config = dict(
    model='image classifier',
    image_size=64,
    activation='gelu',
    residual_init='scaled_by_depth',
    optimizer='adamw',
    lr=0.0012,
    batch_size=256,
)
Rows from block 2 of a small image classifier, named by matrix and row number. Rows with one number belong to one neuron. Each number is 128 + 32 x the weight over its row's rms, rounded and kept within 0 to 255. All counts start at 0. Numbers have three digits each.
Before each neuron's rows are labels from the 100 images, of 14848, where the neuron reaches its highest value: "responds to" is what is common among them. Only what is clearly more common there than usual is listed. The data: rendered scenes of coloured solids on a plain floor. In brackets: how many of the 100, against the usual share in percent.
# fc1: MLP up (model.blocks.2.mlp.fc1.weight, 384x64), inputs 0-63
# fc2: MLP down (model.blocks.2.mlp.fc2.weight, 64x384, transposed), outputs 0-63

responds to: light from behind the camera (62 vs 24.9)
fc1.232:114185105132084180129093069123065079177169150139150132116154081165189155141157165128117072168149083100125121108166134086140156107172098117129160134131104166072135097170137138090154103152137155
fc2.232:068148147179151065110152090137195185134178158104105158119121121120189155030158105137128135137145105126101150146140150167104128122167141137117150105110099138070132107111190170145088103124102150

responds to: count: five (48 vs 20.3)
fc1.72:148115136099185130142105117146098154120122109153137129153098057086161174134080149136144162091125119085112181146110128198096095081216159124094137136070170131177156096136161134110136113163105084
fc2.72:188087189163198113112130184135173080131154168111076133101118140156155104147185165106092096180095090135137131136126138084147121174111149093109103095130111180161151086149146128154109143074097132

responds to: count: five (47 vs 20.3)
fc1.136:207138085116107143210138146136126142088158150133143161111098122132133131109099166148147141093122090131057111186121111118147149148239152122126124139188114113158117119156065126155098134116087145
fc2.136:090204106136137092154105090135117130134079096135134121121181103127159127106129143138126163105168130175106198148158136168087093104057109152122134172141100182132117085138187126064106100176141079

responds to: light from the left (56 vs 24.4); black object (49 vs 22.2); cube (31 vs 12); its colour: black (26 vs 8.6)
fc1.163:156154115097085110152141105138102121124164138120132143134117142099139058134110119141117099134123183047009176153156097150123135121136169070116124149159138111144132182158111085173143097160175108
fc2.163:117109126145130170126116147135100094125097101156097177177115153044077045131132106154111159090088176167131085067138121155126104127107155133127129132109177139162094163160080161126088108175108083

responds to: bowl (28 vs 11.8)
fc1.131:164197122155091202142076158111091116160115127085088122118103108128185138081174130126110080067158095105104130168090187131144102120152125064097167151123117076131127110128145116085119117122122176
fc2.131:078151177126127107116194127166203217119124120088185119131112094097170168140121104127178134133086113197134133108119115129112160111109139149121182109112093088055122117082132143152115113111154128

responds to: teal object (52 vs 22.2)
fc1.221:125108153100190154097101177127158115133137107116201082117113156115102197191145137097191144128119080108119162136127105097104131132106117096172147127102120093140113184147111167145096066112075068
fc2.221:057096130180171167122116155142156085101163137083122177141101200134145127116135153191091122109094142094114083165127093082123145114168162056115110138108145085133137176163168142139086139096144150

responds to: black object (54 vs 22.2); white object (46 vs 22.4); bowl (28 vs 11.8)
fc1.89:119105127143201142100139168067136152125143178150107119111129148125079103113150096128079118145084143127111098205167090129109132102144151194103098121169090140105129153178179086046105127128145092
fc2.89:089141158137099185142152116135148126119134108105154120118134114084104154140139198128119132087223129163137080118157106165083115112207125108116126145090109187111123133192109166096059109163107102

responds to: green object (61 vs 22.8); count: five (53 vs 20.3); red object (47 vs 22.8); its colour: green (31 vs 8.4)
fc1.162:119140087124168096124109088119071113115096207135167078126139156110112137065113170193160151098108110103134145124095102182150090129184153134143107113102136120149197094113124137118180061159160121
fc2.162:048102127175169113136115118163134104083155139106106149131114170147194133000120148094105133128050120102115125146106124098140139131119160111120102144122137175152141126148202106131119127113126135

responds to: blue object (68 vs 22.3); its colour: blue (35 vs 8.6)
fc1.333:122101116108095126206070193084085103132146122180135096122085102134151180081176146112133087167084105092101129081158154136137126131130137129102194160118174154103167190150132128120174130151126132
fc2.333:070138161153080117095175156111203165110196182144111140078098130136175147154160113114140129128120123153111110124130093163103155091176135145121159111124101145016140143111144169138085112123137156

responds to: white object (59 vs 22.4); its colour: white (27 vs 8.2)
fc1.244:143103126083089139140158136085133154133126152191144146052104095115110172139136097114159101103133091143101112080108101065097085145119116214216114071153174135109128181137136133142131100125133131
fc2.244:145102149115142147107126162106086149126109149135172140187088138121137118089098090086174097147126121115146104139083110084177177097173165095209166121153188103104134143090131091167185171087162126

responds to: bowl (29 vs 11.8)
fc1.271:114145128068138090111156117077095120114123158098111094115107130080133143103075122138154151136124135101084197180144181133144108221136103084128093080190100158151172136103117109118113068132090112
fc2.271:148155147154133134110130069169125150061112143112112132174111161163160081075127169054140129088094108166160109089116152155120191091118107101032139151138163185140151137126147151143097118130140102

responds to: light from behind the camera (52 vs 24.9)
fc1.181:143130171097126122170109112108084087208129107101133129144092102159137159166211106135157105140139102073142110184107140127156113159184077138102132147135206111077108125177132100096169111124164124
fc2.181:124128224170142128091164120158172190125161152126121156176085110080132100112106119055185165108130171123104108142105133136095128109120152117094155096090109101058104159129104160139117077161131132

responds to: pink object (60 vs 22)
fc1.380:137137134065155108122090063131036080105143137127136124113131169145094154126134133202151118099126136142163239173113122138137120154108134113145070110113158147117125164101133161146162088163157122
fc2.380:124123127092158148140088085125094109107115094144116136172133145153108089050096168154115128119000158112160124131100117085174156123083109100119102149171160151186145148132136097120158136130122111

responds to: white object (55 vs 22.4); its colour: white (25 vs 8.2)
fc1.31:112147090109105159094125116133112144154125080125113122132176133183133107143167215148144120159093151131133080080149129206155122142120098025111111115104177184152128116125160128183105138152140090
fc2.31:145124082108138088128096113132100122138120127161122148123147152086106106193143154123100143147233170103101136208119149125112084162061132134051088122158066125124111136121136098095164099150107134

responds to: yellow object (63 vs 22.3)
fc1.74:125107187150183083126184198084162163142126155098088098140145111144140126047137185125088134100154159133117140074133119107177161090115123120137066133138125061152083138107154102120128093127101114
fc2.74:140121114166093153110156127141171144101184141069134149113118112097114151064128151131182154133153169159097100108151129113121137149164117106117105115065114073016113158115139175128132061130149175

responds to: light from behind the scene (54 vs 25.3)
fc1.243:176128126105135113111185121106146211142088110149105089108148152144104142135143135146162108120125129042115127164144138187135149148133181090110141130094166115152182151223147126065180126131148112
fc2.243:202094166135090113126158147093151117160136134135129100134125088129125112217123134114100101146176089203188149077137172119169145121183105172101148118108134142142121104099079078149123180126096147

responds to: purple object (53 vs 22.8); count: five (42 vs 20.3); its colour: purple (32 vs 8.6)
fc1.37:119182195115184076117147197124151128105128194147131103101174085146184158099156149094098111122138117098101127172074155139147136137153106105118075142159132120110127131127187097043126109135154133
fc2.37:133148070135172167113134089148129150096134084121130142174109103092155111064082149096162184083162193162098119115132118149087114108154133082099133143131152111052105174138132164125121064183138111

responds to: spring (29 vs 11.8)
fc1.68:195088112124175167176135099121098146164119145136111166160093135154116061127108150123142124138106109103111147136114134209139098117101109200123111143097187138142146138103017120146120113141076116
fc2.68:139165049093145100127090094103103124144103123153113111133158109144119144156147164141126137128203149086116166193142135142088093142095139125041112130157080182152112110163157109065112090182121105

responds to: blue object (59 vs 22.3); its colour: yellow (33 vs 8.5)
fc1.253:183188040141137196127118071109146158147146128168105121116118042174121148165080122126118181156150171111119113146179122137159113110100169118147141130154105141153114114118111080144096070108135123
fc2.253:155174169124099076119146132160165151117126119119123140109134087136122055074080119130163179104102190167093133070149170158114174113110071144149133150110129072088101153089124108120133063177152119

responds to: cog (31 vs 11.8)
fc1.113:117083110150130131131168117095157191120137083127140127071144119144126100125121116155090110135131122080157131124114128125152081098163108051151080135116180165112204117167230111113115097172103089
fc2.113:214118124087113086145115104119117075150132131186140101146142098145107107237141159073119125135199115110146159130130163148113101130065113151127135116132107144186130107150062099106150138158111124

responds to: light from the right (55 vs 25.4); green object (49 vs 22.8); black object (47 vs 22.2); count: five (46 vs 20.3)
fc1.70:152086115143091174128115140133170146141138087187088084118104111114102123114093185129125071142132143115020130165101113145082139090136168196124106182127116150089136142141156078168115087152132130
fc2.70:165048170176167109143134129115120124099134176107187175134082138101126098135150192042141131116128152123109101141142170083107108126158177119159124092090065161131123167180103133133116131155097119

responds to: light from the right (70 vs 25.4); purple object (53 vs 22.8)
fc1.140:140066119203134155122177134115195214120136114117129126081134044184144155107144202128122119122152146137086128082153144151136128095112121175139117155149086137119077097139116140110110103146093121
fc2.140:156111202115084113085146117182163103140163142108086152126132108102098098101127202119156159141054179161101091070165122168108140169121096121094116114097111119107107147152087175117109066147134125

responds to: pink object (53 vs 22)
fc1.64:115166167129157063160155134147186195131124174179106129081146092122060143134112156085155120129148143115129124059106105144099162102104122192090085117126125146127121134125113066162141087177172109
fc2.64:116132097106112140134140123087136142163112113073162123131155087146129160031110091192111114147179112166145163067139150112158136110175076158140116135126154104066100096075172119121171130123186156

responds to: yellow object (74 vs 22.3); its colour: yellow (34 vs 8.5)
fc1.2:136181056101056171133035070145113118132159057139133178112112097142142113139168136120182140140129104142128155121164152169117156103131116132136184146111199107108132144162093108146150114139116148
fc2.2:114137121182082112116156132164151153136150180081121162111111134099145120046136067092124152114184151145088112075149164141107135139175144173095139108088139086049090142112164154130087091153105148

responds to: black object (49 vs 22.2); jack (29 vs 11.9)
fc1.248:099120126157136161085146135128101109141151111096187123133109124102170140139072098129109146118134070119123142164111127154137086097197190104147149170084140118162176112129210144095147065150074066
fc2.248:098181129144172102144131112122132138158135136134118106083173118098187128156185111153120097190134076170129183181121141138138102171065136131148157101143081159159170051091158157134109158080115130

responds to: disc (29 vs 12)
fc1.24:169204121117122152170129159140094172090087154137125160138124099137104084109138128146194116079128111076149059122120096099129147148121125086090116075137135139187177085107086101137085099194115120
fc2.24:226144076045154117134131110127101131091076089148144096142131121165104095160071149085159127130153129159154144184101097124144153120060124110137126138169134148151156121103099084135191138118159110

responds to: light from the left (51 vs 24.4)
fc1.360:112122186087141084129090113105091091118097119142144111185108174104109141194072126151124171148096136189210110141152108174145114103106145154155107109098087167172150112087119134129183159175134123
fc2.360:070144147151112149150128145122163112126147133111118127102145113121122125022148164237116120145000124136117146068146100132132131118140104104137110150112129142110149111126140151115117140112162144

responds to: white object (48 vs 22.4)
fc1.347:077147147158111085137130104147115156174118106110156086157151121064137118171050108147133114142120083077176151131143090104165071147168168102123128127129126143198158093171190135121172097158112095
fc2.347:045142148192165129140090136126122097138168147164100140123148149107184130097186165129053119140087070078108139118147150125120096108096145108098139133133137180172162081163192136119092154111140112

responds to: chain link (36 vs 11.4)
fc1.177:138105079153082159160097126094142151125152102097116163077149146123122065113130186157072130102097168166111112101106114198133085097166169144172124163095130126141158106154127117222138116147091091
fc2.177:112129120124124154136121169157081132084120150125122155158116128009125165086120146128106141142228156106106100137078148117103131179095197115131135095123156069103119136120085146135104108114082121

responds to: teal object (99 vs 22.2); its colour: teal (55 vs 8.1)
fc1.306:119170156155173101131102025097106123111133172151145125113158150140130128047110193212122127122113103108140206136097143169139138122147157122117103116154132152098169105161107125129162092174122147
fc2.306:054113100169184129116105131152105084112134135124058137147135176134162105082136105164087105139064109092146108161105111115171111157127192111123105120182169163160151121175196123152117136098085125

responds to: light from behind the scene (56 vs 25.3)
fc1.197:166105125084124125108201109098153207139089115141129082105097139108123128139164106116130139122109124063084150130124095129120093186092149136113155127128175113128145133254120108073140124152151151
fc2.197:172112143119075115143172121104167095162140126108127085083140099153153139163147110117122097130131075192169147032152148179132140105195101178136172132095160160144135088118086119138090170135108150

responds to: light from the right (53 vs 25.4); count: five (52 vs 20.3); black object (51 vs 22.2)
fc1.272:128063109208116122117118117101154159141179158109130110085144087201165118119147155163093111109116150077052149114089099128119098093137109142121123168157151117150110104179094067170138077132160127
fc2.272:056075140173118132128125147136099084149185144129032138124131125068094070108165140230128145136112160134104106105144130167132097193118127148115116091110144136115107125167096127111120107151101141

responds to: black object (60 vs 22.2); light from the right (58 vs 25.4); its colour: black (26 vs 8.6)
fc1.214:184086178127100122119135103122133105105151102138135146075077152076123107143097193102129083167184182104088193186129068098085150102114130191095133124150114123130164143169098105134112140132135104
fc2.214:183099084129068156169087104113067079113063136096171133098139154139033095185123096161112132092124154159142111102153138138138126147153103157132089156105131132186091153140104114093123142170107126

responds to: black object (68 vs 22.2); its colour: black (33 vs 8.6)
fc1.11:152139122139094138103043126180097116142158087091129210117094150133126124128153156126069137126107146151127165108122098186128157119175114084082141166089197099123112139169127082149141134136112054
fc2.11:096117108160070151093141172156079130143178186118109170089108144067141083163141060104158121144176148163100124132128158122130140181062146141087147099109149071085106139079122151131121123111155169

responds to: light from behind the scene (54 vs 25.3)
fc1.7:170133166116237137106154149083177123156121100117127132076127132104086117118084147152072131118163103073140126130160068148137173123198100110081086121103090105144153137147158124145142107166160104
fc2.7:201077088118032161135140135108169113124154139083147129079111144178090166159115157139120105112193110123153124097165113119118151102203088111128120141065140107123141176149108140123128150133170165

responds to: disc (31 vs 12)
fc1.371:123074138111159135172154130093127170146150122124114185113122089101066094096149119139091096131157083088150133130082145186131086073106126121123094166115186140154208134144124134101083113183111188
fc2.371:165106117078088107148155106080176132130140121087164082082139087188103152230128191099139112143205104114150147143124099116135144125146075109108120116140088136141169119144071108117151125119160142

responds to: chain link (32 vs 11.4)
fc1.33:129083121129130144105159103092106136124161134164147176098105106088109157132149105134097115124137082129088107103082071099134078094122109188243104114192132120122137143130147129187095098156106181
fc2.33:152100137121119165107138166135118177114126156137156154166076147089122144093117133069179110167173110108131081175065103068156166138141168089184162093139152090091156146098112118182161142070143133

responds to: red object (57 vs 22.8); count: five (43 vs 20.3); its colour: red (25 vs 8.1)
fc1.78:155083120198088175140100171123170116149133100118120159066097098156150106172143180077107085089167138097076135118097142163159125093121101161117122153132119130109098095188119065100116138138101187
fc2.78:064097148196152130113143139148138085127173166082093140106119152075150129033144139145091119141056129156120099096130158142136117167207162132110122101117131147119119132146147142141076121112060153

responds to: black object (45 vs 22.2)
fc1.298:179100112125097135191150133078159153127108125173116103087097118152163098126153101127107156147133045091096164081119128164110118138155164131080144166116212081096152143158133095093160134167144077
fc2.298:152121133149058124110184140123175122155151152102118105084122100120175179105150141132165096127124070182170120063132103191099140111180114174123175111110155169112148097145093169149062149112111142

responds to: light from the right (65 vs 25.4)
fc1.193:214095103165094136118114119129134131117161088122144167102087110089160110117084192151129133096204134141033136098118094156090161106142164134110129154128143162166151162139117111137141113126170196
fc2.193:103111103193076105159113112118086108131144186100131144037122133138115135143175138140120154099143171150086112103185152158099087147164088152112091145079088149146093154135121136047115110180136150

responds to: light from behind the scene (56 vs 25.3)
fc1.348:130113145103086154081193112100086195136109171163152052116135134106100187111136090152184123090124121146089123138074108106122094145110138169206089106157114123132151196134115157138125098151116140
fc2.348:142080160123074143124175162109159105120117175157123133112083167141088200122166123097143066146144096115161088096118109096186177099205146110178137121110156122106152163124136139160116169072152141

responds to: chain link (38 vs 11.4)
fc1.103:144149114137115114160081116149099133136134102035132178163109135163126075136148137125068085126116132150176147139092171178135159155172159083033165182109110128120123146109119131096133138130126065
fc2.103:123089141145115151092145165153106200110152168117135151155071143090136139133113100076185119152162125117121095182075100067142171136081173116106152094151146082067138157081135127161153138085169151

responds to: light from behind the camera (50 vs 24.9)
fc1.242:138186136168091163128101130105087076110151186113097102145166102167161177158094172151078055071158082106099112096146134120145118123109146139113167152141105128078140090126173121073142093116160164
fc2.242:038134181160154091141171109117228207138138130130156139105120117114177172127170114178091131141157093137103159122135168138108118116149126144111152111096075096097116101103175143134077132130124132

responds to: brown object (46 vs 22.4); black object (45 vs 22.2)
fc1.47:198089085101135136150166160097146128169150133145155121077086112200113109120166095123088144137138107116067118088151107126105061145061117127124105153114202107097155115171096078093104122143138150
fc2.47:120152087124112110126147113097158114140147156118085088058172105160166121045157117167154087160084083149145159110152111190132141142127091141164142120144122225147171067123126147122120138086136148

responds to: blue object (57 vs 22.3); its colour: blue (31 vs 8.6)
fc1.125:129166151123103148174120135079150138134113115171120206110112107138128105090130153096141175140177166089133040103094157096144121131191098104131088094171137182088183151114132109141072095142132098
fc2.125:198141067033117099163120114148089092080088107115138107074136146157105133157089130089154126139130142160130141193123099129133156133076121141203116147168170110113151141107132114111195134119135158

responds to: purple object (88 vs 22.8); its colour: purple (53 vs 8.6); count: five (43 vs 20.3)
fc1.316:126100150124109197114076083158129157105135042140133125089123141149120158118088138065148077097177166172077164129095059158105152116123142146138097179120097128140100101179073134138139117120100132
fc2.316:091097086197117150153091105150101105136151190091133166127120179180097125124153133209059114140112160095105105139116167101140095190164119114132082107079108084140090137155161156107102144124123148

responds to: blue object (60 vs 22.3); its colour: blue (32 vs 8.6)
fc1.75:167120192100147112162096137151097125155096138094132192101140126156138146106143152098133142186204152075139111059130128212140128147130086145152107127081187172090114185121099148121133110132107133
fc2.75:158140080086131133141095100123073145092078109097176132147118135156118119229094074062168175094164177100092146192134134102107144115106141114130128154125137104118088161106146104103161120177135143

responds to: purple object (46 vs 22.8)
fc1.280:130156135086162114107170134124077112155146166126212055107151146107123184127149128162188119085109123155160153118115103154159072165160141151142096111100152127141186140075102132067160088169130136
fc2.280:078072172143111148137147123132158122100143145156137157178112148151112155035119133108128125146011126107156117085128100086172181091114104105065105138117151128139143147121164117165099132101163139

responds to: light from behind the camera (76 vs 24.9)
fc1.86:099197121116119200144082160126091084130157118125119172137151070138197151107097107155131115108097055117081111156137129136104167169110125140134197076163088111110142085103129111164143105114176125
fc2.86:044165144142151064135166093145179186112154128090136103091147108133207182075133137163154138125136101134103180130137138121108150085170106125142153152115095093064148112088182118120118122120146151

responds to: chain link (29 vs 11.4)
fc1.211:167166108113180104153135127147127124139119105112133148171100112146121114153113145137077087136128093119122186137123208168131125147142154102053153170120134134098144192152160137158110117159111006
fc2.211:163082119085075170105149183141139135127140129165110134129087153121097155248109135105180109142141104113152088169103083089139180120086133111118151104191150108152154164125086119138137150098152144

responds to: yellow object (50 vs 22.3); its colour: yellow (27 vs 8.5)
fc1.39:123101139134165124151204060117114095107183125113127149120113110089113104099086176125095154145149042103143154114154143141107123126114166099125151169135129125164157088171177141077079144198107176
fc2.39:138073097182149115143178111163187133136168152038148136109103146109165151110173139101141113139157071104119109178128135119105120136188181101169151092083081168128138126151094153134109133077097157

responds to: yellow object (95 vs 22.3); its colour: yellow (53 vs 8.5)
fc1.40:115146036141114195124127085117138159110149086164132125099128102205114093177118154143106162111072161136142104092120102177160102142117109061120112138135166101169126146156146152172074084122110100
fc2.40:172105055108113082152105129134108098143134127139139148093141141109091071113111109126091155130200197122105143121128200107142134157090101162112090129125150074142095161101103055103173104178100154

responds to: blue object (71 vs 22.3); its colour: blue (31 vs 8.6)
fc1.261:082058120165141126141158232126075086123125156127147075120156119122134107163112089112157096118114097094110129096091137162157171140157151166137182099155154145147129077089124163074172144159132146
fc2.261:020119199185140120118157138134210169121172155130130151129118146081182158129163144133095127147086106135110126094125124113125116118169144120088150122093075130080128114110190132153074125111121118

responds to: yellow object (71 vs 22.3); its colour: yellow (40 vs 8.5); disc (30 vs 12)
fc1.282:128117126111127082145166174100111154134117082206159101142096167123144146164153095155121125093121094149123149127186101192110076108157148136139096167123180145210115092113117144114089117211125156
fc2.282:129161178164176101103118204197154146122164178149082182150136109175134121197111083136112133129078116091105116123129158100128121162112152100092103105127105111186136108117197141135103092083134119

responds to: pink object (70 vs 22)
fc1.126:156143129142153157129132144123173090143132072184088213107089140143138090173112163056088077129156081083125150108138101159171200099163120154092135142116115129135137117167152083111117136146094093
fc2.126:110077112170111159145160174149145058116140153088066139087106206124142145099158104170096085132083102128136068129133110123147123132167172124172112111130162132133149151190146159150092170075106157

responds to: pink object (72 vs 22); its colour: pink (26 vs 8.1)
fc1.299:114112137095130170125118216140183117148144063123142138120128178112136151245106106049128094135133087142155118097135118115140191132103141135134119136123118135149093142140132096104131126176066094
fc2.299:026110144176212140131108171123132093130154114094126153139133161123174130107126136227080115135093113087112126151128120084145104117157165075143113142143129086127136135152197110146118150097142130

responds to: light from behind the scene (55 vs 25.3)
fc1.156:136144130169112197108153151133123106124177163125192153098136108100155110124090119101104086087159080131069142155120059082133130143171180115124118147143118105146156117195170114089156056124080123
fc2.156:096161092141214105157086063116047156157116105140155122124162134102163109174157131153096128136120103114117178194123147138113073155084146114120149130134075150203134084117139133102123147123109093

responds to: blue object (47 vs 22.3); count: four (42 vs 19.8)
fc1.84:142122166146105104128134125102137132118102101104154172085138111124131107116129193099066147161157115092095111088137137209134070144170092137178117105136143136074152183097160137219132082120112082
fc2.84:230143141065164125127126136143089133097080129170136137169106143128135110216114109016149149109170122091114126193105144113090138099106171115143144134153145120124125153123102130139151127129110111

responds to: light from behind the scene (62 vs 25.3)
fc1.286:152101102095105118168147139122146148131100164138142041129157122172166112119123113147114138140136100107097138135141158173122085134121174097026122145102127121105137183180124105102156127150151019
fc2.286:158078148133088163101170180110162132138143145169104137171087129091132161128130143110103089147149088140192073089088102114158147118193157141127162092157202131121155135149092131184097169079098127

responds to: blue object (93 vs 22.3); its colour: blue (43 vs 8.6)
fc1.320:119155194134117156162079083139140132177104084170203154108068171181096164094150143154101115114108125128130129133131128114131173123135124168163089172146096192108146164119119092090153085166140077
fc2.320:121132054125161108132087106152098109056119151089099117094139127177115128159098153160101148125114116070110144118143135098149171139142100110239104151087166065138152137104180128132142105129127183

responds to: teal object (69 vs 22.2); green object (49 vs 22.8); count: five (41 vs 20.3)
fc1.247:141096145155125221161074209143151133139134085146133155133104149102161165087150157169155063065115107100142162091112122176114133091114144107149159152086153121124119132179140131123103159136086177
fc2.247:069126160181155107112152147125188152119173140086161149122118113078149150168127111177104142123165126138124129090132180139116124146214141133116158096086099050058104133101120135139067109139092148

responds to: count: five (43 vs 20.3)
fc1.289:136097116082102175159103175074086130082166082131148143112115107168158107105145115107133109179136061106122088196119128117136128110200128131125154153147181091109105099200112129123169107161075115
fc2.289:105172186151150075133178103154208159133157134097116119117146078112213158102143152092134143128109102160106175103147125145100134115168135139104174118109063152060148088126148166135091090118129135

responds to: red object (65 vs 22.8); its colour: red (30 vs 8.1)
fc1.4:091139122156145130124142047136059121128173170110174138117130120098120123074114170141109125070141081147154186106103103129131117115184203162133140174130141119181131089114168166107130153170099178
fc2.4:094093108204149143133127101151117144109162187106121162116105164076191147018163120074106118151117101106117108161112134110137117158131189120134135104110134177154145110134174153152101152082091143

responds to: white object (51 vs 22.4)
fc1.292:085145110117201131166165174166127108123120145072110115166167068062134122158124120124174102148148143079108179125121078129144154143164120112146145078161098164162089101141099160092167094160075103
fc2.292:060126222187165146123146137141185136113192123158095147143128141093175127076147159123106133139115101117119110076127102129132161102184114076061153133114140124105155108139143137170061120111130096

responds to: count: five (47 vs 20.3)
fc1.152:183080108162137135147148113139119175067109091076085172093109106155171106118094134086097076132113183151051069124144133174102138054132149175124124137098136149145157120092128126116166129123103152
fc2.152:136097176139143136107082140158136090138133148125111153176118112108113121145146222146145142171129187092090078124133099081130080195100150099064079105133064124127118147196139130130117080131123112

responds to: green object (58 vs 22.8); teal object (46 vs 22.2); its colour: green (28 vs 8.4)
fc1.151:112079137158161171130134137092088103122165081138180142107083131103168086144078109164115158083128071138122129146101112185115100104100147120153132155103164119095215143179102138119095126201092099
fc2.151:130151089101132102122134138139163133130144087121113119106153112103123085213131096210156120176218116186114174155122131140148134171113097140172128107134120079106140095058091108118142125096140183

responds to: yellow object (69 vs 22.3); its colour: yellow (31 vs 8.5)
fc1.249:195115067118159103135151188084091113110120168160123136107113162154142094148132153140137108101109115125075205127133139183122095081163077183147083127128163127114141156119110072111087057146131132
fc2.249:080129049142189128143088110107102095112111127171079134119156167144130105058144114128094115135094119132143144182121125115149114160078172123110091148178143215185132107159166109108107138129079101

responds to: jack (32 vs 11.9)
fc1.277:134079121174166145136135104148089138127152128117169099121126144097169125128120147158085136133161103125120178163066125224173124126157163078099104178105168136121137109147166138110129124190121032
fc2.277:156094091108160109137130121160104118140131131101129134143111126107146114142132099132177108172148101149135160187093132066141138158000155105177149113138157122151141088086079128139156163088150153

responds to: purple object (46 vs 22.8)
fc1.303:114157150106126122165084139076100083177166074167120150169154030173173188118126097108119133164124118113163058100132128133102142147071114164141130113143122123107145164141131086169143110131185139
fc2.303:093144118111117108125139119111121153121142156100138105093119129142157176028144109133210127129063131123100153207132094127110142092154147105194129130162131115051152135113167145087140123132193152

responds to: count: five (51 vs 20.3)
fc1.43:088107135134149146091137116141117098113179086125168142117126057129162084127075056145111130126141061105110087230128119165140096122167168146146148150120150101125169111144154136113158074162111084
fc2.43:166201149116196076140160076143181179124138102136121095109168094079198146132151139103153120155152078166123189149121139168115114143127128117143181127125084152133157050097119131136118128104110118

responds to: light from behind the camera (73 vs 24.9); red object (61 vs 22.8)
fc1.61:119165082135122213088112123091044100094150102102154175127096108144174143159134118146092128080132066133088099176151139158151126157158150128139192136139092110079167106135143124143133078167150108
fc2.61:161172111091138083116178077176208188118154094094121119131141092133194132070111118176163132145175105155111187105114115145118161112119087128139180133120123104086152106066127151149149113106144148

responds to: chain link (29 vs 11.4)
fc1.191:119121141145185141129124123157177093145130094124076205120112113129133080166086203090048070162143121083100173109135146117163138159152150112098121130158115147167134146192150136160144161118087110
fc2.191:111065112154087182161130156134072053142127148139121160099115218106109137160162130169096102100129099109140078123143121158133128088174152115144149135118165116154136168193106172129079186117118135

responds to: brown object (45 vs 22.4); star block (30 vs 11.7)
fc1.142:143103109111169134110156137101169138165109177142089087133118125081134089142128130152076126186112106036097148114138130166116099159136189157086119123127205090146166150173159116123175100144158074
fc2.142:165112172128080130147170153109158095141133127136083109096127140123159173113162128150089088117119053157183115045138138176128134076215123153100156127121168152140148110170110137157084170122096128

responds to: purple object (78 vs 22.8); its colour: purple (49 vs 8.6)
fc1.198:106076143151160051125178145122162168102150147115139109081137071199124155101135169094096158150151183120092135083123125186180159088168100127156100146078182119103124131125138134148134077116128139
fc2.198:169111115156130115112094120156105116137162145102101150139123077149124052097138133070153184145147192170084121100155198104136108202085107152150107103077133116104073123112133116114175085161123161

responds to: yellow object (62 vs 22.3); orange object (50 vs 22.1); count: five (42 vs 20.3); its colour: yellow (34 vs 8.5)
fc1.19:107129092153116082110138233099082092144114098105117127112133166079112156223133138107140119093107170113119207127119100150115096102141113124127077106153127107180103127180105118119088133125083128
fc2.19:075117189151174167114104165122140072134142121172081149123146178113105119134141145168052112145041128110148091122122119126164110169125138103071078123151137134188136124161169134138096128105073097

responds to: black object (82 vs 22.2); count: five (44 vs 20.3); its colour: black (34 vs 8.6)
fc1.368:103118128173126130126066104123162176141175127112140139106170122117169094113075163119132057171143176051034155118117109178138120129125164104095095111157135133135139128130125099156156124192133085
fc2.368:121107161146149154154098163121085038143096149185064144146129175114079102169208134154093096124085116122144096149143104130144088140110162114102101117129132176186128132187128166117109152121111086

responds to: teal object (45 vs 22.2)
fc1.246:186160140100139133186152119177093176176141147143110135083099043154125070134112163129144124134132101062096097180153117116126130123127168088121115113168155189133133083128059102152108110122088137
fc2.246:170190094088169109165101078120116104100082065156091090096181111138113105136091184125104144117123136162140177136139127166116114128080098114090120180149130186178147086137125092089154111169110095